Weights of a small segmentation model: held-out accuracy 97%.
Rows from block 7, named by matrix and row number. Rows with one number belong to one channel. Each number is 50 + 10 x the weight over the matrix's rms, rounded and kept within 0 to 99. All counts start at 0.
# convs0: first 3x3 conv (model.mid.0.convs.0.weight, 96x96x3x3), inputs 36-41, a 3x3 kernel for each
# convs1: second 3x3 conv (model.mid.0.convs.1.weight, 96x96x3x3, transposed), outputs 36-41, a 3x3 kernel for each
convs0.17:43 42 56 53 44 49 54 33 38 50 51 49 47 49 61 49 56 52 50 53 49 47 45 50 59 53 59 49 43 58 40 49 44 48 52 62 68 58 61 42 46 43 35 52 36 25 47 53 44 44 50 49 39 50
convs0.18:55 48 41 35 54 47 46 44 49 77 27 69 61 48 41 91 34 61 42 56 50 42 42 62 63 29 69 42 48 52 49 46 54 50 57 47 28 66 51 29 38 56 39 66 52 54 38 51 59 38 69 57 44 44
convs0.19:48 47 37 58 31 54 51 33 52 59 46 51 59 52 58 59 30 60 40 60 44 55 51 44 46 45 53 68 43 52 50 41 40 54 58 48 53 47 53 61 37 46 53 49 67 58 43 77 47 62 49 45 40 61
convs0.20:48 55 57 39 57 42 56 64 44 64 42 63 73 32 44 54 51 63 55 39 53 35 47 58 26 37 51 51 37 60 51 62 36 34 54 42 47 44 61 42 62 38 41 41 55 60 57 60 78 61 36 71 50 57
convs0.21:48 50 34 60 52 42 52 52 39 45 54 39 50 10 54 50 28 50 63 56 41 47 52 46 53 57 27 55 42 44 46 56 54 56 42 60 45 37 55 45 55 35 33 59 67 48 46 51 53 45 58 50 53 37
convs0.22:40 47 48 52 48 57 51 37 34 66 50 54 65 47 60 71 44 45 63 39 42 35 28 48 50 42 48 66 58 65 49 47 52 35 50 47 59 64 66 46 56 62 59 45 47 60 46 63 76 50 57 60 46 37
convs0.23:55 44 57 41 50 38 77 50 54 51 45 61 79 52 42 58 57 43 38 45 65 67 43 50 48 30 37 58 55 57 40 43 59 39 42 34 57 63 37 55 65 44 55 61 37 50 50 52 41 48 45 44 48 42
convs0.24:57 50 54 53 44 69 57 64 41 53 54 34 51 65 49 38 52 52 38 41 52 39 38 37 46 47 45 54 56 39 59 56 40 54 44 62 50 48 33 51 72 41 42 45 59 41 47 51 44 52 39 46 46 58
convs0.25:54 51 44 45 47 50 70 48 53 42 60 44 64 56 45 41 68 38 50 53 35 60 50 47 55 47 36 50 52 52 55 55 45 39 44 43 61 43 56 48 48 42 48 44 43 28 66 57 54 46 54 52 50 60
convs0.26:44 44 43 62 35 45 45 41 57 44 34 38 53 50 41 54 44 48 47 37 31 43 54 47 57 47 62 32 38 51 36 51 38 50 43 43 47 47 55 43 46 51 37 44 44 63 43 61 55 36 48 34 31 51
convs0.27:51 43 67 51 42 52 55 44 39 52 51 62 51 33 43 61 53 46 58 43 50 46 60 56 48 54 52 51 53 70 39 53 43 45 51 47 47 31 47 42 56 60 51 41 47 48 51 58 50 47 51 51 50 35
convs0.28:51 32 43 43 69 59 43 34 45 49 57 47 51 49 48 52 36 59 49 62 47 46 56 56 32 55 43 78 40 44 70 57 47 48 58 56 41 58 58 54 57 52 60 39 54 48 46 48 57 47 49 48 57 61
convs0.29:66 45 63 41 54 40 35 48 64 41 69 55 45 44 51 44 39 59 65 59 57 42 54 58 67 52 56 46 53 45 55 66 44 47 34 56 64 49 49 46 47 59 56 65 37 49 80 42 52 26 42 74 55 46
convs0.30:55 55 47 56 49 71 53 53 52 52 44 54 35 51 44 50 52 34 38 44 46 45 39 46 52 37 61 49 48 56 40 39 56 44 50 54 51 49 49 63 57 62 55 45 37 57 57 45 50 51 50 25 62 55
convs0.31:71 75 38 42 45 45 52 44 73 25 52 49 36 62 50 52 54 57 55 43 53 48 46 64 55 55 59 54 44 42 48 35 72 68 52 68 52 56 51 32 51 63 59 67 33 42 40 44 40 43 49 75 39 34
convs0.32:57 47 54 43 57 39 46 40 37 47 33 36 52 44 53 50 54 39 52 50 35 67 40 49 49 44 36 48 43 58 64 50 42 53 43 53 43 51 61 41 55 46 54 50 41 48 43 52 47 46 37 52 53 55
convs0.33:54 52 45 47 38 46 42 63 53 49 51 43 42 45 50 56 52 54 58 46 50 41 55 50 39 52 40 51 57 42 34 47 50 43 43 58 42 55 52 60 43 67 63 49 79 50 72 54 56 48 34 51 49 45
convs0.34:61 50 44 39 46 44 37 49 52 59 55 43 43 40 48 54 41 70 47 43 60 55 42 49 54 67 34 52 42 75 36 54 36 71 63 48 49 49 48 33 55 61 50 65 44 48 66 36 80 43 36 52 39 57
convs0.35:55 65 57 77 38 74 47 52 43 48 54 59 56 52 61 48 54 41 49 47 60 29 27 61 69 54 41 31 50 36 36 50 48 38 49 47 38 46 64 66 49 59 40 61 46 52 63 34 49 57 46 44 42 60
convs0.36:52 57 43 54 46 56 39 44 28 52 53 70 54 66 33 33 49 45 52 40 45 38 34 62 44 51 53 54 72 66 54 63 43 49 41 57 52 50 48 70 41 42 45 40 67 46 65 46 54 50 52 59 75 38
convs0.37:40 44 48 52 46 58 57 51 45 56 48 43 54 52 40 47 58 44 28 59 62 46 55 44 41 43 43 37 35 44 56 62 61 45 58 52 47 52 51 59 49 37 35 50 46 53 42 58 45 61 39 58 33 37
convs0.38:45 41 67 53 57 54 38 50 55 47 63 41 51 63 37 60 59 48 44 48 78 56 49 72 52 43 61 51 55 56 65 43 34 38 41 47 32 43 42 46 49 50 40 44 45 67 38 41 62 35 34 47 50 46
convs0.39:71 39 53 34 61 48 48 54 50 67 56 58 53 36 51 62 59 59 62 52 48 53 44 57 47 62 49 48 66 59 51 57 48 35 54 62 51 54 41 41 32 50 36 46 56 54 48 44 54 58 35 63 54 47
convs0.40:47 48 41 42 45 35 48 51 60 42 46 51 45 42 44 57 57 32 58 32 54 58 39 43 38 47 41 50 52 34 53 64 47 47 44 48 54 41 53 44 60 62 52 52 60 60 47 46 57 43 58 62 46 45
convs0.41:37 73 64 60 46 56 42 48 55 48 53 55 43 41 39 57 56 61 41 49 56 61 48 55 53 36 43 37 50 40 52 54 31 52 58 43 33 55 42 64 35 37 25 39 47 64 40 58 59 52 27 50 29 47
convs0.42:61 39 48 39 25 48 53 51 48 54 62 44 59 49 36 50 45 53 63 38 58 48 49 52 43 53 37 57 51 35 48 48 59 68 52 43 75 45 62 49 53 49 47 52 60 39 54 51 48 44 38 41 46 40
convs0.43:57 48 47 38 51 46 55 44 60 44 40 51 43 52 53 44 59 39 52 62 39 38 51 59 40 31 51 40 49 52 40 41 28 51 51 58 63 47 51 26 54 55 57 54 38 40 56 54 32 46 77 50 40 56
convs0.44:70 38 48 52 54 55 69 79 21 58 33 55 53 62 52 42 54 49 57 69 47 39 53 60 71 62 68 55 50 63 48 46 55 44 57 55 55 52 48 40 36 48 48 38 45 52 57 38 41 51 54 39 59 60
convs0.45:71 31 89 57 47 59 61 49 37 45 43 38 42 49 46 57 46 44 38 46 44 47 54 57 37 53 50 58 41 48 26 43 41 54 58 42 50 50 55 49 52 55 31 37 59 49 50 52 45 44 46 48 24 50
convs0.46:55 64 59 31 40 40 38 48 59 47 43 51 54 43 46 47 52 57 48 47 53 43 46 32 61 38 49 36 49 66 59 59 49 54 55 67 50 48 56 47 51 51 41 56 37 49 63 44 22 46 51 48 50 56
convs0.47:35 59 32 40 39 58 65 51 43 47 62 66 36 35 55 51 58 50 65 53 54 43 41 55 50 61 69 56 51 65 54 55 61 61 53 66 55 58 46 69 52 64 42 64 44 49 45 50 48 47 56 52 50 40
convs0.48:43 41 60 51 34 30 50 47 44 65 41 59 53 57 41 68 60 63 47 45 52 47 48 48 58 44 63 63 62 60 72 62 37 47 51 53 59 42 58 45 42 42 43 62 56 42 64 37 49 62 39 53 65 31
convs0.49:54 47 50 32 54 43 43 54 32 54 50 51 65 52 53 45 43 42 43 48 46 54 58 59 51 31 41 78 49 28 53 59 39 44 58 33 48 42 39 53 36 44 65 33 43 48 37 37 42 46 56 50 41 46
convs0.50:52 13 46 49 47 37 49 51 44 40 53 45 51 70 44 53 54 54 62 52 48 51 48 42 77 54 49 64 40 64 41 33 53 45 47 49 54 46 65 57 52 30 65 55 56 51 34 57 52 46 53 35 39 88
convs0.51:66 32 78 55 73 51 40 64 49 47 56 56 49 52 36 36 52 51 52 35 52 83 45 55 55 61 42 41 39 51 64 55 53 30 51 43 45 57 44 57 37 51 47 59 44 35 45 63 43 63 50 44 54 52
convs0.52:54 52 54 57 54 55 58 49 59 54 53 63 49 45 59 50 48 63 45 66 77 49 45 55 59 59 58 49 47 55 49 53 56 69 47 62 64 36 47 54 51 61 71 46 48 43 52 46 49 41 37 39 63 33
convs0.53:47 68 49 39 47 54 66 72 67 52 47 50 53 47 41 55 47 46 51 43 56 47 50 37 60 54 57 36 53 55 38 46 46 33 50 49 68 63 48 50 59 40 70 51 69 51 39 62 45 47 50 56 50 50
convs0.54:50 50 47 42 46 49 50 50 57 44 62 56 64 49 51 49 43 54 39 45 59 64 45 58 79 54 46 62 54 63 48 60 39 58 45 41 49 38 54 60 36 49 48 44 63 56 31 43 52 46 49 43 46 40
convs0.55:57 53 49 58 47 38 64 45 58 60 46 58 61 51 49 61 44 61 53 29 46 54 53 47 42 52 61 46 42 72 54 50 52 54 51 52 55 34 49 63 44 36 42 44 56 54 42 36 42 56 39 66 47 44
convs0.56:46 56 47 52 54 62 43 49 56 55 40 46 48 58 55 36 46 60 45 43 49 49 67 62 39 49 57 38 41 58 45 52 42 55 53 37 59 50 54 53 57 42 54 70 59 57 51 30 40 46 53 37 47 26
convs0.57:54 55 52 51 47 45 54 61 30 51 38 46 54 48 23 43 43 69 41 46 42 49 51 44 64 63 63 53 69 73 69 55 50 57 50 52 52 43 67 57 46 47 69 67 48 56 39 50 36 53 45 52 52 29
convs0.58:49 40 49 55 59 27 48 55 58 33 48 44 34 49 40 30 48 76 66 47 59 44 32 59 56 48 62 47 55 52 44 49 54 67 55 58 43 50 50 34 28 54 37 52 54 46 28 48 45 50 57 50 46 49
convs0.59:44 40 40 50 42 40 57 51 42 51 71 52 54 46 43 49 74 28 52 62 42 55 38 68 44 65 37 51 62 36 53 55 48 45 46 57 45 52 47 62 45 42 38 47 50 46 37 52 52 35 61 41 50 58
convs0.60:65 57 51 44 85 43 52 38 54 50 58 45 46 70 42 60 45 44 58 39 37 41 40 59 60 58 28 60 38 39 53 48 42 57 43 50 51 66 60 62 45 54 51 37 47 60 49 55 42 59 48 58 52 44
convs0.61:40 47 63 43 44 49 43 55 56 55 38 45 53 28 50 71 55 41 55 55 41 45 64 43 56 60 42 51 46 61 43 46 43 47 53 47 51 42 48 39 49 41 55 38 62 66 55 55 50 30 67 53 43 63
convs0.62:65 43 65 43 49 51 45 63 46 94 38 41 43 79 56 69 58 46 46 69 47 46 65 47 59 60 52 56 51 51 48 43 43 42 56 33 42 46 58 37 54 57 42 61 48 58 45 51 64 53 37 78 46 43
convs0.63:49 54 59 54 64 46 51 40 54 40 51 63 48 60 30 63 58 40 40 43 51 53 39 51 56 60 61 56 60 30 52 39 48 49 39 37 55 45 51 46 50 50 55 41 67 45 43 62 59 52 48 55 46 40
convs0.64:62 53 44 41 47 55 60 47 45 31 40 42 61 41 58 47 56 56 46 48 45 37 41 47 52 63 43 36 42 58 48 58 29 50 47 36 49 45 46 55 64 60 58 52 44 67 57 54 68 50 48 79 46 49
convs0.65:52 62 45 49 61 55 48 75 62 67 51 43 51 58 55 40 52 49 44 46 53 51 57 54 54 48 43 32 28 38 36 50 45 47 60 66 44 54 46 52 60 53 39 38 75 89 40 47 83 60 50 70 47 34
convs0.66:52 29 38 55 53 45 45 49 58 60 59 52 67 48 49 61 45 51 46 39 60 52 55 44 56 54 44 59 52 52 46 61 64 56 53 32 55 48 51 38 43 58 50 70 39 55 53 58 59 51 62 56 56 40
convs0.67:51 58 52 39 59 58 50 50 45 46 41 56 49 44 42 46 45 56 53 44 37 45 46 56 52 37 30 52 66 49 50 66 39 53 60 46 60 52 49 65 54 46 50 42 72 60 48 44 69 40 46 73 49 45
convs0.68:43 48 45 36 26 50 44 51 48 35 50 43 49 41 54 54 61 56 50 39 36 41 54 27 60 36 35 47 51 48 49 48 52 63 52 47 67 50 50 58 46 50 52 72 56 40 47 52 40 44 57 52 47 52
convs0.69:61 49 46 47 56 53 56 44 43 49 67 54 38 48 38 55 33 47 58 45 56 35 54 52 51 53 44 71 71 48 38 47 44 39 60 48 49 56 67 51 32 46 42 51 54 38 57 49 40 35 57 43 35 46
convs0.70:55 41 55 33 42 50 50 68 46 40 43 43 42 46 53 55 44 66 66 45 58 49 63 59 41 51 76 47 47 45 71 52 58 60 58 54 50 55 42 52 40 40 52 56 41 37 57 29 50 42 44 40 49 48
convs0.71:58 62 53 39 51 51 49 45 26 53 51 38 52 33 64 60 62 46 44 52 46 36 42 62 76 54 35 45 76 29 52 32 45 52 54 45 56 51 55 42 59 34 44 33 69 29 53 43 48 61 47 36 51 39
convs0.72:58 63 53 50 42 36 54 39 47 37 59 60 54 42 59 53 53 47 52 49 57 49 50 56 54 44 54 56 38 42 51 55 28 43 48 51 57 37 43 52 59 52 53 48 43 43 56 49 44 29 59 46 48 53
convs0.73:51 76 35 52 43 62 48 43 56 53 54 44 55 49 54 46 43 57 54 49 61 53 58 49 28 50 76 54 56 66 50 52 45 64 47 47 54 52 57 55 47 22 60 58 50 52 45 52 61 35 55 46 56 50
convs0.74:42 41 39 50 43 40 48 44 50 57 54 38 57 40 57 50 23 38 48 57 48 49 72 51 54 48 54 50 53 74 52 38 50 36 33 64 36 45 32 43 35 57 51 53 75 35 57 45 51 64 41 47 59 41
convs0.75:50 46 41 56 63 47 55 44 60 58 35 63 52 46 45 49 15 58 56 30 45 39 48 49 43 44 73 23 44 55 44 49 33 59 48 55 46 54 38 37 43 59 50 50 54 64 53 55 52 51 63 39 34 51
convs0.76:53 62 51 66 52 44 63 39 59 49 49 68 54 56 42 36 39 67 47 64 70 50 55 52 42 58 61 63 39 86 64 37 57 65 50 41 53 53 58 46 51 50 50 50 48 52 58 66 58 47 44 50 42 50
convs0.77:39 43 51 40 56 35 41 45 71 50 39 51 43 45 47 53 68 55 46 64 51 53 48 59 34 39 36 41 56 46 51 60 52 57 47 42 49 47 44 55 51 49 47 47 51 59 51 51 55 56 45 48 41 51
convs1.17:47 62 59 54 47 56 39 59 52 45 52 45 44 47 47 50 49 48 46 47 32 59 47 47 45 45 36 49 44 52 49 59 56 55 58 59 49 53 55 56 44 48 33 57 38 50 48 49 67 56 67 68 63 59
convs1.18:53 45 60 62 51 55 62 52 36 56 59 34 46 61 45 44 52 36 49 47 41 31 48 55 48 47 46 48 48 46 52 64 46 50 42 61 50 33 51 54 56 43 53 46 46 56 39 55 32 55 50 47 66 62
convs1.19:47 47 49 49 65 49 67 52 28 56 56 37 53 51 50 51 57 64 57 53 53 53 66 70 58 45 64 46 39 40 51 55 52 32 44 40 34 63 61 45 58 39 58 65 36 67 49 48 36 33 63 20 37 55
convs1.20:40 55 60 35 51 59 33 56 60 48 54 61 51 58 44 57 59 43 55 54 50 50 45 38 36 48 51 58 52 61 71 39 47 48 46 41 73 44 56 66 41 29 49 54 52 58 59 46 48 46 46 55 37 63
convs1.21:53 48 46 56 30 55 49 49 63 46 55 50 47 41 32 50 46 47 40 45 64 48 30 67 46 37 53 46 55 29 56 58 70 45 53 69 38 51 60 46 32 52 41 44 58 71 61 74 44 68 59 48 71 48
convs1.22:55 57 47 43 39 63 49 47 58 55 39 34 47 30 47 51 58 60 60 53 43 49 58 44 40 52 35 58 42 64 49 62 50 38 45 35 48 42 43 52 48 50 54 51 32 52 49 51 47 53 50 45 44 42
convs1.23:58 41 38 78 41 41 41 34 56 39 36 42 45 38 49 56 53 44 47 55 53 51 49 46 34 46 49 64 52 44 47 49 51 38 45 56 72 45 54 49 62 43 71 33 61 52 36 61 50 37 64 44 50 41
convs1.24:43 38 57 31 55 55 67 48 43 48 49 62 49 42 43 41 56 60 52 62 51 65 49 57 55 44 47 46 42 41 55 57 62 46 57 81 50 55 56 56 43 55 54 60 45 58 69 49 59 40 66 52 43 43
convs1.25:35 48 57 47 49 59 47 54 46 48 58 42 49 56 55 41 53 57 30 43 57 39 37 32 47 52 38 47 60 47 62 61 39 39 43 34 64 46 73 53 49 55 42 47 58 38 44 45 59 67 49 55 45 69
convs1.26:53 65 43 53 60 33 37 52 44 47 38 50 48 64 27 74 52 56 67 65 45 45 56 68 59 61 41 58 54 54 54 46 60 51 62 58 28 48 52 36 54 54 65 35 50 53 66 63 61 59 50 59 49 47
convs1.27:78 54 40 48 49 63 41 58 50 46 47 45 55 41 48 43 47 54 46 39 58 38 46 48 36 56 36 49 59 55 46 48 41 50 48 62 72 52 41 62 54 55 57 48 60 59 60 47 65 54 47 40 54 61
convs1.28:66 57 72 49 32 45 61 39 69 53 46 40 49 68 48 44 53 58 68 40 64 34 33 72 59 40 51 54 61 44 46 41 55 48 44 40 56 61 40 51 54 38 59 54 47 35 60 53 48 62 53 66 55 56
convs1.29:40 50 68 49 59 55 31 59 38 34 62 46 34 59 56 44 54 39 40 67 56 50 50 43 46 37 49 59 65 45 28 46 50 52 42 49 65 33 38 53 36 53 48 70 41 45 55 39 45 57 52 51 40 48
convs1.30:37 48 55 39 53 53 43 58 38 59 33 52 53 44 75 45 59 55 50 45 50 64 53 50 42 20 50 74 41 63 52 49 49 48 53 50 51 47 54 46 40 50 46 57 45 37 54 47 58 58 33 39 50 48
convs1.31:47 56 33 32 53 60 61 37 56 46 41 44 67 52 52 44 43 53 48 55 61 43 57 49 46 55 43 45 49 32 33 53 52 41 50 58 48 51 52 53 54 53 74 44 36 50 57 44 41 62 63 43 36 61
convs1.32:38 61 59 45 45 63 65 54 56 50 46 65 49 56 35 57 50 57 41 62 38 39 72 43 49 45 56 43 44 54 38 65 50 39 40 41 61 54 56 40 20 64 50 22 74 53 55 78 48 51 50 52 58 58
convs1.33:53 41 51 37 52 59 54 55 60 51 59 41 60 74 62 47 28 44 60 56 51 55 58 67 49 49 52 57 34 51 58 51 39 62 42 50 41 55 53 40 45 40 41 37 50 47 40 36 60 64 32 38 32 36
convs1.34:42 81 81 54 50 60 52 66 33 34 43 52 48 57 46 52 49 63 38 41 61 51 51 69 46 52 46 41 63 44 59 47 36 36 45 45 54 45 46 54 40 56 51 54 47 50 53 26 53 43 31 60 52 58
convs1.35:59 53 58 30 65 52 49 41 33 50 60 61 50 31 43 43 61 30 59 72 36 55 61 57 44 43 47 74 58 48 81 57 69 39 43 49 62 29 47 49 55 39 45 55 48 44 45 53 43 48 51 65 33 50
convs1.36:63 65 66 60 54 59 51 31 56 68 52 48 63 29 49 51 50 58 44 33 67 41 56 48 33 54 59 79 64 49 53 30 40 31 47 55 43 64 56 53 48 46 53 49 42 53 42 52 45 40 57 47 62 50
convs1.37:41 50 30 46 56 46 51 64 43 63 46 47 59 45 35 31 53 48 73 41 59 58 65 36 48 49 75 45 48 53 62 48 38 57 50 58 57 38 53 59 59 66 43 37 44 58 61 45 65 19 54 35 57 52
convs1.38:43 52 66 35 43 59 47 76 44 56 50 48 61 49 58 30 47 53 37 53 54 37 44 59 49 59 51 45 38 55 66 53 44 46 57 44 54 47 67 36 42 58 58 64 59 51 54 54 57 39 50 57 52 51
convs1.39:67 41 57 45 52 45 38 50 29 40 44 41 37 55 34 42 53 33 40 43 51 63 53 65 55 45 42 48 59 52 42 43 49 67 43 54 45 56 43 53 75 64 66 43 53 40 49 49 65 44 54 50 46 53
convs1.40:34 58 59 55 46 43 48 45 54 51 49 45 64 66 60 48 38 37 50 44 64 50 45 50 42 54 42 39 41 51 60 49 51 55 48 40 55 54 52 30 24 40 63 38 57 46 66 44 41 70 54 39 46 51
convs1.41:49 53 54 54 55 52 45 43 59 49 45 48 47 27 49 51 51 51 43 53 47 43 64 60 49 43 70 57 44 42 61 57 57 46 33 55 54 40 56 46 61 40 71 50 43 58 64 58 52 44 59 45 72 37
convs1.42:41 59 63 36 69 60 29 48 51 55 53 47 68 38 43 46 36 45 38 47 53 55 53 47 54 50 35 40 41 45 35 43 45 57 49 47 54 56 71 53 56 54 48 44 55 39 62 48 56 67 49 57 56 55
convs1.43:62 58 52 54 49 66 40 47 67 74 49 50 45 39 51 47 53 58 55 60 78 49 59 73 55 37 43 42 38 59 51 54 65 57 61 40 57 35 50 54 54 67 41 57 53 34 69 65 35 52 63 36 38 58
convs1.44:61 24 24 37 40 52 67 51 40 57 43 61 35 47 46 46 58 54 41 43 57 54 51 60 47 38 32 36 33 45 49 45 46 52 51 29 55 48 49 52 49 61 56 41 52 39 72 63 34 55 59 60 43 55
convs1.45:60 52 48 42 47 52 32 45 53 68 67 40 42 47 50 60 49 35 43 49 47 37 52 63 43 52 48 71 32 38 62 59 51 62 50 40 46 44 52 33 43 55 38 51 65 39 55 56 47 42 48 51 48 50
convs1.46:67 44 79 62 47 60 48 51 45 50 60 39 59 55 65 60 49 48 51 53 46 60 48 59 45 35 66 59 45 63 47 55 45 48 38 43 67 41 55 36 49 47 57 48 58 37 58 45 51 44 63 38 62 38
convs1.47:30 70 37 14 46 58 74 25 65 43 62 54 61 60 62 51 44 52 41 45 53 54 59 63 51 41 57 30 43 37 52 53 52 47 35 43 37 50 32 41 39 41 62 61 46 59 51 47 36 39 49 49 45 56
convs1.48:59 48 45 66 70 51 55 52 65 46 44 64 54 34 54 45 50 67 53 61 48 49 28 54 43 38 47 43 43 64 60 37 58 33 50 29 58 48 55 53 47 46 51 46 47 46 43 58 57 54 61 51 59 51
convs1.49:47 45 64 34 42 58 47 53 46 70 43 46 50 50 41 64 55 48 47 53 44 44 39 28 44 42 45 52 50 55 54 30 55 61 41 57 54 62 46 50 44 51 54 51 47 36 52 46 39 48 51 55 44 46
convs1.50:50 59 65 66 54 44 75 68 54 54 36 47 53 53 53 57 44 49 56 47 37 65 64 40 61 52 50 48 52 53 62 58 54 39 69 54 28 46 46 59 59 37 43 50 62 35 48 66 61 46 57 56 60 69
convs1.51:44 33 57 37 25 59 19 55 26 41 54 56 39 50 55 49 34 51 47 38 33 66 52 34 49 63 54 44 51 44 62 55 50 39 60 45 48 34 76 56 52 54 53 43 49 43 41 54 51 35 50 58 46 65
convs1.52:43 64 53 36 44 24 44 45 53 40 52 54 42 55 66 51 48 46 62 52 59 46 59 50 38 48 55 47 57 41 34 41 58 28 50 45 38 48 42 55 48 35 53 56 41 46 59 80 57 68 63 33 57 46
convs1.53:50 50 33 51 41 74 52 44 61 43 37 50 48 62 32 55 38 37 46 49 63 48 69 48 25 57 52 43 54 45 44 50 47 48 51 60 44 42 40 49 40 32 49 46 30 51 41 46 55 66 57 32 41 55
convs1.54:73 49 52 56 61 69 75 44 59 42 59 60 37 46 53 44 59 39 45 63 45 29 58 46 42 56 57 58 50 57 52 52 41 34 33 45 58 56 52 41 54 54 52 55 31 42 64 57 49 54 46 46 56 41
convs1.55:59 40 81 66 47 52 61 34 77 42 54 32 52 36 41 53 39 48 42 59 54 62 57 40 66 39 49 57 50 39 48 50 43 30 40 40 67 61 62 67 50 38 47 55 45 55 41 44 51 39 57 58 67 46
convs1.56:51 55 52 30 47 38 54 44 40 59 43 50 57 37 51 39 49 60 48 48 48 53 50 47 49 39 50 43 63 53 55 63 30 44 53 47 47 55 49 53 51 47 53 47 50 60 57 55 53 50 62 50 62 56
convs1.57:48 46 45 45 55 38 66 56 35 55 51 47 65 49 53 47 55 66 50 30 41 48 44 26 53 54 51 48 37 50 53 48 40 37 36 41 45 36 54 47 67 61 38 52 58 52 59 47 53 56 67 61 51 38
convs1.58:42 47 47 52 38 45 50 67 43 47 60 62 41 56 66 53 51 65 59 49 67 36 53 52 45 51 48 37 57 39 35 56 63 48 72 32 61 57 58 39 52 47 57 43 54 43 52 43 41 36 53 62 68 66
convs1.59:40 65 56 37 63 47 38 68 54 54 26 34 47 50 39 62 42 48 57 38 26 30 59 35 31 41 40 41 50 59 49 41 33 41 45 47 60 52 79 61 50 69 50 52 65 47 50 63 61 69 65 59 53 66
convs1.60:52 57 46 71 41 61 37 59 53 54 58 39 46 44 50 47 52 53 63 43 64 52 57 44 58 51 34 52 68 43 54 51 62 39 64 42 49 73 57 48 39 52 27 52 75 56 54 27 57 52 36 53 47 51
convs1.61:46 54 76 48 49 56 46 42 58 65 55 43 55 62 42 74 55 47 60 54 31 59 49 47 58 45 33 73 51 36 51 41 33 35 64 43 57 56 49 44 50 51 58 48 66 54 36 51 14 52 58 49 48 38
convs1.62:58 52 57 67 42 52 49 65 47 62 46 45 48 45 45 40 51 38 49 42 29 52 43 42 44 42 35 42 54 59 49 59 54 56 37 44 58 48 53 50 46 48 59 39 63 61 46 34 44 53 51 39 49 30
convs1.63:39 69 45 41 58 45 40 57 40 65 62 53 57 56 56 56 59 47 54 41 35 65 70 35 58 46 39 75 39 56 46 50 59 62 31 39 58 57 41 42 50 44 57 42 64 55 52 55 68 57 59 42 46 45
convs1.64:49 58 28 36 44 48 49 50 52 60 24 54 38 58 46 59 49 66 54 35 55 54 48 57 62 45 72 62 64 62 78 41 47 65 50 61 63 44 59 56 50 46 57 44 59 63 48 38 49 56 37 44 53 36
convs1.65:38 43 45 57 48 59 59 57 53 40 47 54 52 54 59 47 48 47 54 45 43 68 29 45 44 60 42 58 45 37 61 61 52 62 51 48 51 60 49 54 50 48 68 34 56 54 42 59 51 50 54 52 52 45
convs1.66:58 54 58 54 45 51 52 53 57 61 58 46 49 52 61 53 55 62 53 62 49 42 53 49 28 53 47 66 55 48 47 36 43 47 47 39 79 37 52 49 55 55 52 61 61 68 49 43 41 51 34 50 65 40
convs1.67:55 34 31 43 41 55 52 38 63 51 60 51 77 43 63 43 51 57 59 48 50 45 53 54 44 60 57 55 53 43 44 58 61 58 28 49 50 39 45 64 36 49 49 43 41 39 59 33 45 70 36 53 35 50
convs1.68:48 64 56 55 61 62 57 53 49 39 53 45 49 46 56 47 59 47 66 52 53 62 59 51 61 60 56 35 43 52 48 47 59 63 47 40 51 47 65 44 42 52 38 47 40 50 35 50 63 62 59 43 55 66
convs1.69:45 57 36 75 47 54 47 63 46 41 34 32 50 46 61 46 46 52 45 46 52 67 51 57 56 47 57 52 45 66 47 43 49 65 43 48 47 53 52 45 52 64 26 53 49 33 47 54 42 39 39 38 46 49
convs1.70:50 46 55 51 36 46 50 61 40 57 49 42 56 51 54 50 55 62 46 48 58 48 36 61 42 45 53 52 34 52 38 40 41 45 41 54 61 55 53 43 42 49 33 70 64 50 41 60 46 57 53 44 47 64
convs1.71:64 45 44 62 51 45 52 45 52 54 45 44 42 56 45 51 43 65 37 58 30 46 52 62 55 34 57 64 31 43 58 42 64 50 31 55 34 53 46 44 33 53 52 47 38 65 47 47 59 37 59 49 47 61
convs1.72:60 82 37 52 62 46 42 44 35 76 48 58 49 50 41 48 53 54 21 42 48 38 44 51 57 51 57 43 53 43 49 37 62 50 52 54 48 64 58 34 52 51 49 68 48 63 41 53 43 50 61 38 46 49
convs1.73:55 46 35 34 37 50 70 36 37 58 46 59 42 59 45 60 64 56 33 64 59 63 56 54 53 46 45 64 60 47 54 57 57 40 43 41 42 52 38 70 48 51 38 49 42 58 28 52 43 68 41 47 77 58
convs1.74:48 62 44 58 50 34 54 64 32 33 47 50 70 49 66 54 58 66 30 52 55 48 42 59 46 51 57 48 56 37 66 58 48 57 55 49 26 47 48 29 44 45 48 52 61 53 52 61 47 47 56 52 41 40
convs1.75:27 67 48 47 46 32 49 54 63 44 47 42 37 43 49 52 45 43 29 56 49 43 73 71 62 56 44 56 62 29 58 39 58 62 48 64 40 42 36 56 45 50 62 36 50 43 43 54 64 38 42 59 42 29
convs1.76:47 60 27 55 51 19 42 33 51 38 65 54 66 42 57 45 56 57 51 54 33 74 40 44 51 52 49 45 40 35 42 52 47 39 55 51 59 63 48 51 61 38 51 46 41 45 65 49 57 49 49 47 39 50
convs1.77:47 54 42 46 46 52 51 60 59 48 51 49 39 56 59 63 68 32 45 40 49 41 45 64 35 41 44 35 38 55 61 49 52 41 38 43 43 65 68 54 46 51 71 54 46 42 50 49 46 40 52 46 42 34